config.toml
model = "audio embedding model"
dataset = "single English command words and digits, spoken by a formant synthesiser in many voices"
train_examples = 78125
gain_aug_db = 6
n_mels = 64
hop_length = 160
input = "log_mel"
spec_augment = false
win_length = 512
targets = ["word"]
num_classes = 50
embedding_dim = 192
arch = "mlp_mixer"
norm = "rmsnorm"
norm_position = "sandwich"
hidden_act = "relu"
mlp_ratio = 3
parallel_block = false
inner_norm = false
patch_size = [32, 4]
layers = 8
width = 384
am_softmax_margin = 0.2
am_softmax_scale = 16
init = "orthogonal"
optimizer = "muon"
muon_scale = "match_rms_adamw"
learning_rate = 0.0038
momentum = 0.95
nesterov = true
orthogonalizer = "newton_schulz_5"
adamw_lr_other_params = 0.0008
max_grad_norm = 3.0
ema_decay = 0.999
max_steps = 21300
batch_size = 256
epochs = 69.8
lr_schedule = "wsd"
decay_fraction = 0.3
final_lr_fraction = 0.05
warmup_steps = 420
weight_decay = 0.07
adamw_weight_decay_other_params = 0.01
Rows from block 2, named by matrix and row number. Rows with one number belong to one neuron. Each number is 50 + 15 x the weight over its row's rms, rounded and kept within 0 to 99. All counts start at 0. After the name is the row's rms in percent of the matrix's.
# fc1: MLP up (model.blocks.2.mlp.fc1.weight, 1152x384), inputs 35-69
# fc2: MLP down (model.blocks.2.mlp.fc2.weight, 384x1152, transposed), outputs 35-69
fc1.651 101:53 51 35 33 29 77 27 28 57 54 48 46 38 57 42 57 72 46 56 61 49 41 35 74 62 56 57 36 58 51 45 50 34 67 25
fc1.652 119:68 40 54 37 36 82 54 44 41 34 62 60 46 44 56 71 28 37 51 25 33 59 44 65 44 74 26 47 36 29 72 60 29 60 55
fc1.653 100:32 38 56 39 66 62 42 70 77 47 68 59 67 33 63 36 61 54 40 48 19 58 31 25 60 68 48 49 48 34 64 47 24 51 43
fc1.654 102:33 76 65 50 39 35 39 23 41 77 57 60 39 53 46 68 71 36 59 58 45 50 54 44 58 36 64 25 61 49 63 80 19 79 41
fc1.655 074:28 38 62 25 27 49 21 39 25 69 58 46 48 52 57 43 38 54 10 54 50 40 42 53 38 17 41 43 63 66 65 50 43 49 38
fc1.656 087:46 62 40 39 65 80 26 44 47 58 53 59 29 38 36 77 44 32 28 68 40 31 59 37 54 38 55 14 67 24 61 50 40 60 48
fc1.657 109:25 56 59 61 62 49 52 59 33 42 47 58 70 43 45 99 58 45 57 45 53 57 44 23 38 46 54 39 21 70 55 70 44 47 23
fc1.658 114:22 50 51 57 30 31 56 38 77 23 57 61 40 68 70 47 31 35 43 90 51 31 63 21 20 41 59 23 44 67 78 22 32 59 49
fc1.659 086:35 50 42 66 36 61 82 48 56 51 48 56 40 26 61 46 37 46 66 27 41 46 37 50 37 63 39 53 54 50 73 49 43 29 52
fc1.660 102:58 36 64 57 62 63 26 43 51 22 19 46 60 50 61 86 33 31 69 40 35 39 83 68 53 68 44 29 33 22 62 65 45 24 79
fc1.661 112:41 67 66 54 61 59 43 68 60 45 54 55 48 66 46 69 34 22 70 47 99 27 50 53 31 75 65 32 64 64 60 58 52 47 51
fc1.662 093:44 46 36 53 37 34 74 46 63 51 46 34 40 65 51 49 73 28 55 39 47 41 03 78 82 77 55 70 31 34 49 72 75 55 44
fc1.663 087:67 54 58 67 28 45 47 71 80 38 43 66 71 49 54 57 60 21 26 44 65 54 47 45 58 74 84 40 41 63 53 41 62 60 12
fc1.664 121:59 38 68 58 48 38 43 30 56 53 53 41 28 57 41 57 45 63 57 79 32 41 53 22 53 70 45 33 31 67 42 96 64 36 29
fc1.665 084:52 56 59 55 19 74 44 39 48 68 38 50 15 69 20 24 52 77 43 24 55 28 38 31 38 44 58 43 55 46 32 70 53 54 68
fc1.666 097:68 49 63 54 36 10 43 44 69 51 70 63 31 41 30 38 37 39 47 72 47 53 43 47 54 64 72 57 47 55 29 71 35 69 54
fc1.667 106:61 62 60 28 53 53 42 30 54 52 69 45 44 57 45 68 56 46 46 56 33 74 30 60 71 63 43 34 59 55 26 60 61 40 64
fc1.668 116:45 54 79 63 46 52 33 82 53 20 73 49 62 30 71 81 17 23 40 37 41 87 58 35 47 53 45 70 39 66 48 60 46 42 34
fc1.669 112:65 84 69 57 64 76 40 36 44 51 29 28 72 43 56 45 29 31 55 43 60 50 28 69 50 48 64 67 63 41 33 45 66 25 72
fc1.670 111:47 49 74 56 63 53 62 49 54 63 28 78 47 25 55 37 54 34 55 64 65 54 51 45 46 43 49 21 53 69 60 61 42 33 32
fc1.671 102:30 59 58 66 38 41 53 47 55 18 30 51 55 48 47 61 56 66 53 84 59 61 48 54 54 37 43 50 37 59 75 32 44 51 46
fc1.672 083:57 50 54 33 44 57 53 43 31 53 27 86 63 70 73 67 52 48 51 28 11 46 38 34 47 64 42 53 35 62 32 34 66 63 55
fc1.673 110:17 12 37 42 42 49 74 47 43 52 65 38 56 17 69 53 43 74 33 42 41 48 60 42 65 57 77 38 25 56 70 60 40 52 46
fc1.674 075:39 24 64 35 24 61 37 33 31 52 74 52 50 44 62 88 69 29 55 36 70 87 21 63 48 28 64 36 61 46 39 32 48 37 66
fc1.675 117:53 80 45 51 62 51 28 63 64 48 38 41 24 53 44 69 29 72 61 48 53 66 66 91 30 63 46 46 62 60 36 93 71 51 56
fc1.676 110:23 49 63 62 68 71 61 59 43 41 67 58 21 78 20 49 48 35 61 23 76 30 47 70 33 29 62 41 38 36 64 76 57 48 29
fc1.677 090:63 39 34 63 36 44 72 41 22 49 46 44 62 53 42 37 34 46 41 74 51 63 63 50 48 48 56 40 40 42 66 51 47 51 62
fc1.678 103:56 67 50 35 50 47 83 48 80 65 29 73 51 43 58 52 34 67 58 17 35 36 40 51 72 28 47 42 44 71 55 54 54 75 61
fc1.679 106:63 34 58 39 59 33 33 53 66 41 20 37 59 47 51 74 50 53 62 61 54 24 40 64 60 60 45 41 24 48 46 41 43 70 57
fc1.680 102:35 65 61 47 65 46 40 58 54 35 39 45 48 29 76 39 41 48 26 49 37 55 78 38 49 55 54 65 56 36 64 67 43 37 65
fc1.681 114:40 67 46 39 42 60 55 39 39 33 36 43 39 52 53 55 27 29 97 86 92 32 34 26 15 52 61 34 68 51 65 61 41 29 47
fc1.682 087:43 76 31 60 67 43 51 70 52 42 63 52 55 62 68 48 59 36 61 18 30 67 52 37 75 51 46 46 45 74 63 32 51 67 68
fc1.683 095:56 45 36 40 63 57 75 52 08 48 54 40 59 36 55 48 49 36 87 32 54 57 31 40 18 28 62 53 29 47 52 59 99 40 58
fc1.684 103:52 42 41 51 42 52 72 42 58 50 35 58 50 49 38 65 48 45 59 47 56 47 65 47 90 58 42 60 34 43 41 57 44 80 52
fc1.685 092:53 25 47 38 85 79 36 57 44 70 34 20 58 58 35 43 46 36 30 50 59 36 55 64 91 33 76 38 73 53 78 14 10 65 54
fc1.686 094:83 61 56 48 46 49 68 49 39 55 48 37 29 62 39 45 30 64 42 64 52 46 27 76 36 15 37 54 63 47 53 44 57 32 53
fc1.687 091:36 69 60 40 62 34 61 47 44 61 34 50 39 55 47 48 41 64 71 68 22 28 46 49 51 11 49 46 49 50 34 63 70 71 53
fc1.688 120:79 37 41 55 35 61 60 50 71 79 70 66 70 41 50 25 66 65 52 45 51 57 50 55 48 61 52 45 62 37 48 95 57 54 49
fc1.689 100:38 50 54 34 40 39 40 45 56 37 51 55 89 50 60 55 39 73 64 34 45 49 39 66 62 70 40 50 43 52 60 36 37 69 38
fc1.690 103:53 59 51 43 28 43 41 33 33 42 38 40 66 26 51 63 80 48 54 46 47 46 48 40 62 48 35 47 44 72 60 48 18 53 52
fc1.691 116:52 43 23 42 62 31 25 47 81 63 49 14 75 99 76 48 55 90 22 48 61 72 60 57 50 31 42 51 22 51 49 55 33 60 21
fc1.692 075:59 66 51 45 49 43 35 37 62 61 50 62 33 44 51 25 36 73 46 64 37 65 30 51 56 50 43 32 51 59 61 67 68 78 62
fc1.693 091:54 39 70 40 27 42 32 58 60 19 61 37 28 71 59 49 49 24 59 64 44 45 61 76 67 50 23 38 45 73 43 51 61 62 65
fc1.694 088:42 41 50 56 41 60 70 33 47 60 60 62 37 60 35 62 44 55 58 50 43 52 78 52 62 43 25 21 69 69 44 21 46 22 40
fc1.695 100:48 37 48 57 17 39 40 22 35 46 31 20 46 57 69 52 68 53 70 25 80 65 66 45 64 36 35 41 34 47 72 33 49 67 38
fc1.696 108:35 40 33 44 64 48 28 55 57 30 49 51 54 67 44 44 42 36 72 37 36 72 77 42 43 69 74 50 52 41 20 54 45 56 46
fc1.697 085:64 55 52 64 62 68 62 68 50 35 60 48 57 57 25 67 40 68 55 35 33 34 37 67 82 79 49 34 36 67 47 57 28 69 56
fc1.698 120:78 59 65 61 47 54 58 71 48 54 40 47 66 49 58 60 65 23 44 52 98 76 46 32 61 43 45 47 54 51 38 32 50 58 47
fc1.699 093:10 30 50 55 61 38 48 57 47 33 70 43 56 41 44 63 62 42 60 50 37 34 34 62 51 57 28 24 50 45 32 77 63 24 58
fc1.700 071:50 76 27 54 39 35 64 28 38 43 51 22 50 51 47 70 16 52 58 76 55 63 62 48 49 46 31 43 58 21 50 46 37 26 56
fc1.701 099:66 62 59 55 35 45 35 77 49 41 61 55 25 94 77 65 49 50 74 77 28 74 39 56 53 42 56 62 53 57 39 51 40 59 32
fc1.702 092:41 44 57 81 05 25 63 50 25 33 31 37 55 44 47 47 73 46 37 69 46 30 61 28 34 69 49 59 52 39 45 51 33 38 48
fc1.703 115:59 56 53 37 55 43 49 58 48 64 60 58 26 38 51 67 32 58 60 61 48 62 45 49 30 50 65 46 68 39 68 48 14 36 44
fc1.704 092:10 38 46 36 47 58 61 29 43 55 39 42 72 59 51 53 35 33 69 54 74 60 63 55 44 35 57 29 74 77 58 19 33 62 43
fc1.705 136:74 29 52 16 41 57 58 37 78 32 15 68 43 39 75 25 36 60 21 37 60 45 22 50 44 42 88 43 48 77 43 45 35 43 31
fc1.706 077:50 27 61 67 59 49 25 64 44 54 26 49 64 69 58 64 31 38 78 48 43 58 39 34 31 42 39 39 40 59 57 42 30 23 26
fc1.707 092:37 40 71 64 79 16 35 47 41 39 40 66 46 41 77 34 67 28 57 59 83 17 53 46 35 25 27 36 53 41 60 54 62 44 41
fc1.708 108:39 54 81 45 60 72 46 74 47 44 21 66 40 80 53 52 56 35 46 32 55 42 53 56 64 28 54 86 52 37 60 55 41 35 86
fc1.709 091:30 41 30 37 60 31 60 61 62 65 48 63 59 78 43 62 43 30 53 70 59 64 33 58 70 58 71 71 62 52 59 69 54 58 61
fc1.710 095:36 43 96 21 51 25 25 58 54 60 66 29 34 39 26 32 62 42 46 30 51 67 72 33 56 46 53 46 54 59 52 55 03 51 40
fc1.711 105:45 47 42 57 47 56 59 61 71 51 41 53 54 28 44 40 29 46 45 64 55 73 33 39 33 49 76 48 16 60 63 55 54 46 59
fc1.712 069:72 46 78 14 55 37 47 44 39 50 56 43 42 76 37 36 55 26 64 27 42 35 29 61 72 47 42 47 64 57 63 41 59 64 37
fc1.713 078:43 43 67 70 24 56 34 53 60 32 30 67 34 63 30 62 41 35 32 37 43 69 47 37 71 62 57 53 71 52 62 23 26 61 71
fc1.714 093:32 47 60 39 52 40 38 43 33 64 37 41 56 45 37 49 44 58 98 37 28 44 38 43 55 46 49 23 58 27 59 46 45 51 40
fc1.715 106:76 74 66 46 38 45 61 64 75 61 35 53 50 47 30 67 54 63 66 35 72 76 73 44 64 67 42 26 62 57 43 50 55 39 43
fc1.716 098:42 50 50 22 56 43 46 31 56 53 60 23 55 37 34 55 35 25 70 44 48 38 56 55 33 62 26 52 50 86 47 36 47 65 38
fc1.717 111:43 13 58 69 53 45 56 68 71 57 65 25 76 39 56 46 34 56 38 60 53 73 74 49 34 56 46 41 72 35 47 57 33 31 41
fc1.718 064:42 26 67 51 75 59 34 45 44 56 15 88 64 65 49 36 48 74 46 55 26 35 40 34 43 42 58 36 38 15 64 34 51 15 54
fc1.719 102:38 90 68 45 52 57 37 67 52 42 16 68 34 40 41 48 61 66 44 38 53 43 75 51 26 42 37 54 52 40 26 47 55 53 49
fc1.720 091:46 68 38 42 75 63 54 69 55 38 54 34 66 46 78 38 53 29 66 56 37 41 40 84 46 54 26 58 63 66 28 53 74 49 36
fc1.721 120:47 33 53 65 55 35 52 74 64 56 37 47 77 48 68 27 35 63 80 47 57 61 26 68 49 30 53 73 69 51 41 48 67 30 52
fc1.722 069:36 45 64 62 52 67 30 48 19 45 49 41 82 66 57 49 36 31 29 60 66 51 20 81 50 65 48 26 78 88 12 66 67 45 50
fc1.723 098:54 48 52 34 69 40 24 14 60 49 47 71 49 54 44 62 43 57 40 79 46 13 39 41 32 54 07 47 68 39 77 61 39 64 59
fc1.724 080:67 11 29 72 51 43 46 52 44 46 49 50 57 30 65 54 56 66 65 48 28 65 33 37 47 47 39 60 55 19 56 65 25 65 61
fc1.725 117:54 70 21 44 56 35 59 57 30 31 38 48 51 62 39 46 71 65 92 74 51 45 30 56 26 41 25 38 42 62 23 59 65 65 47
fc1.726 112:71 45 23 30 73 48 35 53 39 53 05 49 66 53 41 68 61 43 73 59 37 82 40 32 72 49 74 56 32 52 70 64 48 65 66
fc1.727 118:28 63 50 41 22 58 75 17 59 67 54 72 74 54 03 30 63 47 60 69 56 39 34 63 85 53 18 64 29 60 50 55 23 39 28
fc1.728 101:29 41 71 49 56 64 53 40 36 42 60 43 65 54 45 57 46 56 06 65 65 42 56 75 51 36 71 61 44 55 38 37 41 41 34
fc1.729 097:48 54 65 37 34 39 31 32 31 42 52 29 41 35 44 34 54 35 54 60 44 44 27 55 45 41 48 68 45 23 47 81 49 83 56
fc1.730 077:55 61 17 62 21 69 56 25 43 44 37 64 69 40 27 22 79 57 47 50 60 65 43 42 51 00 38 30 59 44 46 68 64 40 44
fc1.731 110:61 43 43 35 61 46 70 37 56 59 20 57 29 66 54 44 40 23 51 36 43 39 39 63 58 53 24 51 57 61 42 51 65 69 62
fc1.732 112:41 28 56 47 52 51 32 34 34 87 58 33 41 55 62 59 60 76 47 57 88 60 47 61 56 65 64 54 47 49 60 41 14 57 32
fc1.733 111:66 60 40 63 60 59 35 50 59 47 48 42 69 12 63 31 25 77 32 38 49 56 72 28 55 55 46 40 61 63 58 63 58 55 52
fc1.734 101:44 27 57 29 61 56 58 43 32 48 42 34 89 43 73 56 46 27 60 41 33 40 62 51 48 57 43 46 52 73 34 44 56 29 45
fc1.735 083:70 61 39 33 44 49 46 39 65 36 42 52 51 79 58 37 23 85 64 64 53 44 51 64 53 47 41 41 48 57 30 61 18 52 40
fc1.736 100:48 58 41 69 38 51 57 76 60 60 50 38 32 58 57 44 64 56 52 44 38 52 75 69 40 21 60 38 45 41 44 56 92 55 51
fc1.737 095:46 55 51 38 16 53 55 59 62 64 67 44 79 50 45 59 44 48 27 42 43 62 60 49 53 50 45 31 42 38 34 46 50 27 34
fc1.738 094:15 45 62 48 56 54 35 45 41 61 46 04 41 54 49 28 44 72 43 80 45 44 48 42 55 30 45 80 28 44 27 56 55 83 35
fc2.651 107:64 41 70 72 68 54 44 40 52 58 45 48 75 43 53 54 55 61 49 57 44 45 82 46 46 63 80 41 57 37 49 57 56 48 42
fc2.652 122:65 70 47 62 54 42 62 45 35 44 51 38 37 47 32 35 61 46 57 49 41 39 43 64 75 32 58 47 61 84 46 63 58 36 51
fc2.653 098:33 30 63 47 46 33 66 50 53 69 51 93 47 69 64 73 48 55 65 48 87 68 33 40 50 62 45 26 55 59 29 73 48 44 39
fc2.654 108:61 36 71 28 39 64 47 50 40 48 42 46 43 36 66 76 50 60 59 54 87 30 50 55 59 40 53 15 10 42 67 45 88 29 71
fc2.655 075:44 41 45 74 35 49 34 41 67 46 57 66 75 44 33 34 56 59 68 47 62 50 52 64 60 54 53 37 38 36 60 54 44 33 52
fc2.656 093:42 64 50 69 63 59 48 52 52 69 17 46 54 69 22 29 55 76 44 35 44 56 65 64 52 59 64 33 41 57 57 65 45 52 33
fc2.657 108:72 48 50 39 57 35 61 30 59 71 47 39 39 39 49 70 44 46 26 64 75 51 69 32 55 62 33 46 51 28 69 57 78 44 99
fc2.658 107:45 36 53 23 55 43 78 56 27 49 61 64 69 69 32 41 64 37 74 46 50 24 54 57 61 40 32 73 39 40 48 50 53 53 51
fc2.659 084:28 34 73 44 39 59 30 49 63 41 55 34 40 51 42 36 53 33 51 54 49 49 53 43 36 34 41 77 42 36 60 50 65 45 52
fc2.660 109:40 39 51 48 28 33 35 82 34 52 44 53 50 60 24 18 45 33 33 48 54 64 25 45 42 51 74 62 44 68 42 59 45 41 45
fc2.661 114:61 52 53 49 51 26 39 40 57 62 55 81 60 45 48 36 57 85 97 61 39 51 37 36 27 29 51 30 35 55 44 52 60 42 68
fc2.662 094:70 26 25 47 87 62 57 53 71 48 27 55 25 74 58 54 57 62 47 74 39 29 38 46 25 23 60 52 56 47 65 36 39 78 51
fc2.663 090:61 45 53 40 32 55 83 36 39 65 49 56 30 39 49 25 60 56 59 59 28 39 69 90 44 33 44 93 18 61 19 54 26 31 40
fc2.664 123:34 64 51 24 47 28 58 35 41 57 55 44 56 47 57 48 70 59 55 15 53 41 27 60 65 77 48 63 35 28 45 17 56 51 76
fc2.665 088:46 44 54 66 27 44 51 20 59 48 36 51 64 59 36 48 50 45 10 50 60 55 58 42 58 33 53 71 07 38 69 24 66 47 45
fc2.666 085:41 65 52 35 61 69 58 29 61 45 41 16 26 35 48 75 44 52 35 52 77 61 66 38 59 43 51 51 55 59 36 54 67 45 65
fc2.667 101:65 20 47 71 60 52 36 62 44 55 49 40 44 52 31 43 38 50 12 53 40 67 43 66 34 46 60 52 29 69 22 78 39 40 39
fc2.668 122:69 47 53 48 64 42 49 47 46 54 69 35 42 69 43 38 77 31 47 30 42 20 48 37 42 73 58 42 34 41 57 38 51 72 48
fc2.669 109:30 37 71 38 36 43 40 74 45 28 54 66 16 60 09 34 74 59 87 54 65 29 61 50 38 45 65 56 59 65 60 33 67 61 27
fc2.670 116:70 58 52 37 02 34 52 59 34 29 50 54 48 60 42 71 52 61 54 63 34 55 72 54 21 62 45 51 57 13 43 50 56 39 57
fc2.671 098:46 80 33 27 63 71 83 45 29 59 15 51 58 54 50 50 47 37 47 39 59 22 49 23 46 42 36 24 57 32 54 42 55 50 56
fc2.672 078:63 57 45 57 48 41 69 55 32 40 46 36 26 59 51 38 62 62 33 65 43 46 84 58 57 71 44 38 54 20 53 44 43 64 43
fc2.673 113:59 89 59 52 45 46 51 44 64 42 48 35 41 51 58 43 70 54 34 73 43 28 44 30 49 50 42 27 71 42 35 49 50 55 22
fc2.674 069:69 77 50 61 52 69 47 41 53 66 41 49 54 43 29 44 54 47 53 24 65 00 61 56 51 42 59 57 46 81 33 40 71 60 48
fc2.675 123:54 34 39 39 33 41 40 26 50 40 37 45 46 78 46 39 68 23 42 46 56 80 58 39 56 50 24 55 38 61 66 41 67 42 46
fc2.676 118:53 50 56 69 37 53 37 57 45 55 41 69 63 36 68 38 55 67 57 65 26 53 81 45 58 73 47 63 60 52 72 39 60 66 32
fc2.677 085:58 73 34 46 63 55 40 58 68 49 52 41 62 18 56 64 24 29 60 27 32 43 65 41 49 37 34 21 62 42 41 34 78 49 49
fc2.678 111:27 66 36 51 28 31 43 45 53 44 78 45 59 34 25 34 41 34 42 34 59 62 43 36 25 43 47 40 45 32 48 62 46 55 36
fc2.679 102:56 61 18 72 68 59 35 44 32 59 42 79 48 36 50 28 56 63 40 29 44 46 37 29 50 33 68 70 58 71 44 66 39 45 24
fc2.680 102:54 44 49 30 25 41 37 72 46 57 50 67 66 38 23 47 46 62 56 57 44 73 30 57 64 51 53 52 59 37 64 52 54 21 64
fc2.681 115:48 41 68 58 33 30 77 47 64 52 55 80 74 63 74 40 54 41 36 42 37 56 37 49 66 38 40 49 33 52 43 55 44 40 25
fc2.682 087:41 14 49 80 73 78 61 47 80 74 31 25 56 51 58 50 46 85 50 87 47 60 28 49 47 35 67 70 33 43 45 51 33 38 58
fc2.683 100:59 44 74 79 37 19 52 51 59 47 41 44 53 48 46 39 43 55 56 54 52 23 79 24 51 40 52 66 36 52 65 11 48 46 44
fc2.684 095:55 23 77 24 53 59 22 55 53 41 48 50 55 56 58 35 49 34 75 61 44 45 33 43 45 50 51 22 61 64 46 59 59 46 58
fc2.685 096:06 60 55 61 49 68 26 54 60 59 43 47 60 48 16 34 30 52 37 74 70 53 16 59 18 68 38 44 22 70 74 66 56 76 60
fc2.686 093:51 34 63 28 36 59 42 48 56 60 49 62 70 53 72 52 50 32 45 50 38 39 69 50 46 77 45 37 51 56 65 64 66 52 37
fc2.687 086:55 58 45 36 60 45 72 70 29 39 51 38 20 46 47 24 51 65 28 47 86 69 45 67 50 64 31 83 59 29 77 55 35 44 45
fc2.688 117:43 64 70 85 19 34 47 34 75 46 44 09 31 34 59 42 63 36 50 35 64 54 52 69 56 52 74 59 45 49 68 43 47 47 43
fc2.689 092:56 62 35 58 50 21 59 60 51 52 64 75 57 48 71 23 30 34 57 68 54 63 69 45 45 60 35 51 63 81 18 59 77 43 51
fc2.690 101:34 53 50 57 49 70 45 36 66 49 66 47 44 76 35 54 51 42 73 53 48 47 51 50 48 73 44 52 86 35 58 43 52 47 30
fc2.691 116:54 50 42 66 21 44 36 52 54 40 46 36 67 47 40 36 66 60 50 48 32 53 54 50 99 52 52 37 75 51 67 28 44 64 62
fc2.692 074:59 14 36 35 23 34 99 67 56 22 51 54 46 35 57 51 54 35 45 33 46 31 62 47 43 56 27 51 53 51 69 55 52 47 69
fc2.693 096:37 37 07 45 67 68 34 57 61 35 58 41 56 33 18 30 34 47 41 22 90 79 45 43 57 60 42 52 63 41 57 36 38 58 41
fc2.694 088:37 12 25 44 52 45 41 47 39 62 50 83 47 39 51 26 35 69 54 62 63 58 36 58 64 65 59 38 61 92 64 68 58 54 68
fc2.695 099:77 69 45 72 51 50 49 74 34 66 90 59 61 60 62 48 61 28 52 71 27 59 40 26 50 68 41 61 54 64 78 55 47 56 62
fc2.696 109:46 44 76 48 46 54 23 77 31 67 32 43 66 33 40 50 41 64 50 49 74 63 49 65 43 52 56 67 58 40 48 34 51 66 28
fc2.697 085:31 23 25 46 36 41 75 47 59 41 58 26 89 26 55 57 54 31 68 29 33 39 48 28 18 34 83 48 33 38 63 30 39 60 71
fc2.698 128:40 43 71 32 85 73 66 34 43 49 38 88 61 51 52 60 51 15 58 38 19 16 59 55 31 79 38 46 47 41 53 62 66 40 50
fc2.699 091:71 39 39 41 62 54 53 41 57 41 60 48 54 58 53 57 10 45 34 49 67 50 33 50 55 54 46 60 54 61 44 43 30 57 23
fc2.700 073:67 54 46 57 45 53 29 78 93 73 45 47 60 58 60 41 41 54 45 53 68 56 80 46 36 60 44 76 24 57 43 45 59 29 43
fc2.701 097:51 25 77 43 80 62 52 43 33 56 30 77 46 29 29 68 61 59 42 59 47 46 53 45 52 35 50 51 52 63 53 43 73 31 54
fc2.702 098:44 52 69 45 52 20 54 72 49 52 60 46 48 35 56 32 46 70 44 51 66 35 56 49 34 39 47 52 75 52 57 40 21 49 71
fc2.703 112:43 43 49 49 71 74 51 41 65 28 39 53 70 34 53 59 64 36 39 56 49 38 56 67 55 60 36 09 60 44 58 22 58 39 56
fc2.704 093:52 65 82 36 59 29 58 40 70 41 73 64 62 48 41 58 32 69 28 50 62 34 55 69 43 40 31 57 48 62 50 53 61 25 55
fc2.705 143:39 45 30 82 37 53 60 91 31 33 42 34 62 63 80 76 58 74 42 69 32 53 99 53 82 54 60 39 52 42 52 42 43 62 35
fc2.706 073:29 29 40 51 41 31 59 29 42 44 34 27 57 20 49 38 56 38 43 50 74 45 56 47 58 55 59 70 56 33 57 39 67 52 40
fc2.707 103:58 71 48 25 37 50 57 77 45 39 56 21 18 70 51 50 45 57 60 35 27 50 38 48 38 51 53 70 53 68 42 49 47 73 51
fc2.708 107:85 40 64 48 61 54 74 40 17 28 51 59 56 67 45 35 54 47 75 52 35 54 37 50 52 52 52 34 50 68 30 75 72 72 29
fc2.709 089:51 79 40 59 54 64 45 52 49 50 24 53 44 31 73 36 60 50 56 70 61 40 53 33 39 27 55 26 61 66 23 65 56 57 50
fc2.710 092:58 42 43 54 38 80 61 30 59 60 51 92 23 22 63 37 33 53 64 53 33 48 54 68 74 47 35 49 35 63 59 40 64 79 45
fc2.711 113:31 22 63 53 69 33 46 40 46 38 54 46 43 76 33 56 34 52 51 45 55 54 54 44 51 65 46 50 79 63 50 25 33 53 44
fc2.712 068:27 44 59 85 48 47 66 70 57 35 49 50 25 46 33 75 45 74 33 44 63 85 65 86 43 41 28 42 38 53 37 62 64 68 68
fc2.713 078:59 52 39 48 73 56 55 60 44 45 39 50 56 42 76 35 56 73 39 38 44 52 68 46 62 46 26 71 47 46 82 53 75 61 16
fc2.714 088:56 44 36 52 34 51 48 38 57 50 96 45 57 52 43 61 23 59 07 50 83 53 74 28 49 59 40 60 36 31 33 38 60 35 30
fc2.715 101:47 45 64 45 53 65 68 51 23 40 26 69 77 49 56 61 50 18 67 42 30 71 78 37 40 30 39 74 30 54 66 54 69 68 71
fc2.716 103:48 52 56 42 32 65 36 44 30 69 68 28 48 81 84 60 46 59 48 33 26 71 43 51 77 40 50 38 65 55 49 76 44 41 48
fc2.717 113:49 59 63 62 55 59 27 43 37 42 37 35 41 71 38 38 32 41 76 24 66 70 24 35 74 30 49 62 48 36 60 47 62 78 48
fc2.718 064:76 66 56 83 50 62 66 60 60 52 54 74 70 54 66 28 28 42 32 64 62 38 61 71 45 67 65 49 76 63 58 49 47 39 42
fc2.719 102:42 37 41 40 42 69 26 59 38 23 71 41 54 39 45 56 63 42 67 64 40 35 35 69 45 62 50 45 69 27 54 23 49 57 45
fc2.720 094:53 53 36 35 40 59 34 51 41 71 53 49 46 47 27 68 49 50 54 50 77 23 65 54 44 53 76 46 54 30 89 32 34 41 41
fc2.721 119:71 56 48 42 32 45 45 17 42 36 52 67 20 58 60 47 49 32 53 59 52 56 41 55 46 52 39 30 47 22 66 43 30 57 63
fc2.722 065:49 42 60 32 74 56 57 64 55 52 65 73 56 66 34 59 38 61 67 49 71 60 55 45 90 55 55 22 36 41 58 60 33 65 44
fc2.723 100:33 56 30 74 21 53 45 45 37 69 42 38 48 57 27 27 49 73 77 56 79 48 59 61 42 58 63 44 42 57 43 71 54 48 56
fc2.724 079:51 56 28 32 53 41 46 44 48 65 69 37 62 56 18 30 37 55 80 39 75 47 62 45 43 42 66 74 58 70 92 64 51 42 19
fc2.725 119:43 66 82 25 34 60 40 49 63 53 45 67 71 56 40 60 61 58 52 44 51 47 51 58 52 64 35 72 55 03 54 38 68 20 59
fc2.726 107:47 55 72 31 63 56 23 31 29 72 51 34 48 55 41 60 59 46 65 45 58 39 63 53 30 39 51 45 40 61 07 44 63 17 55
fc2.727 115:30 56 52 31 53 47 37 44 33 72 78 35 36 13 72 59 50 56 48 76 53 49 65 32 52 44 51 44 55 33 09 65 44 49 65
fc2.728 096:56 70 37 66 50 42 46 40 32 48 35 86 52 61 75 36 57 08 69 29 53 36 55 39 38 16 76 59 54 42 57 60 64 68 37
fc2.729 102:55 25 37 45 52 68 69 61 47 59 38 59 61 58 36 56 45 55 49 45 22 38 42 57 74 48 63 45 60 32 36 71 21 42 53
fc2.730 082:66 32 51 46 50 47 31 40 33 65 30 71 51 64 64 83 61 78 66 55 67 51 54 24 48 69 59 63 53 26 22 56 29 45 79
fc2.731 108:51 35 32 77 58 46 51 40 32 39 71 86 74 36 43 49 40 52 20 39 38 43 43 33 74 39 80 28 62 15 39 63 66 49 46
fc2.732 117:20 41 76 61 50 78 24 47 71 46 29 36 50 60 62 26 26 52 57 60 63 44 55 50 79 29 54 35 67 59 24 56 75 36 63
fc2.733 110:26 38 37 54 48 38 63 79 51 62 46 47 59 85 68 37 66 55 70 73 29 19 48 54 50 54 43 19 64 50 81 38 44 18 55
fc2.734 101:49 39 51 62 46 42 34 67 64 11 70 62 40 67 46 54 72 46 62 68 39 54 23 57 79 87 59 50 66 58 64 42 57 56 39
fc2.735 087:48 51 67 47 33 44 70 69 46 34 45 55 41 60 58 41 66 35 42 44 58 31 53 56 46 70 46 50 51 42 37 47 63 84 49
fc2.736 096:49 53 62 23 47 21 69 57 45 63 56 60 65 38 42 51 87 33 40 53 51 16 44 57 84 80 62 37 55 25 25 73 39 71 35
fc2.737 087:53 32 56 36 62 70 52 30 31 50 42 21 41 48 75 46 50 50 50 44 56 59 46 59 45 29 49 36 42 82 28 60 35 60 78
fc2.738 093:91 53 46 18 42 63 55 47 68 56 65 54 51 45 76 44 52 40 51 53 42 31 30 47 65 56 46 61 65 40 37 48 68 55 52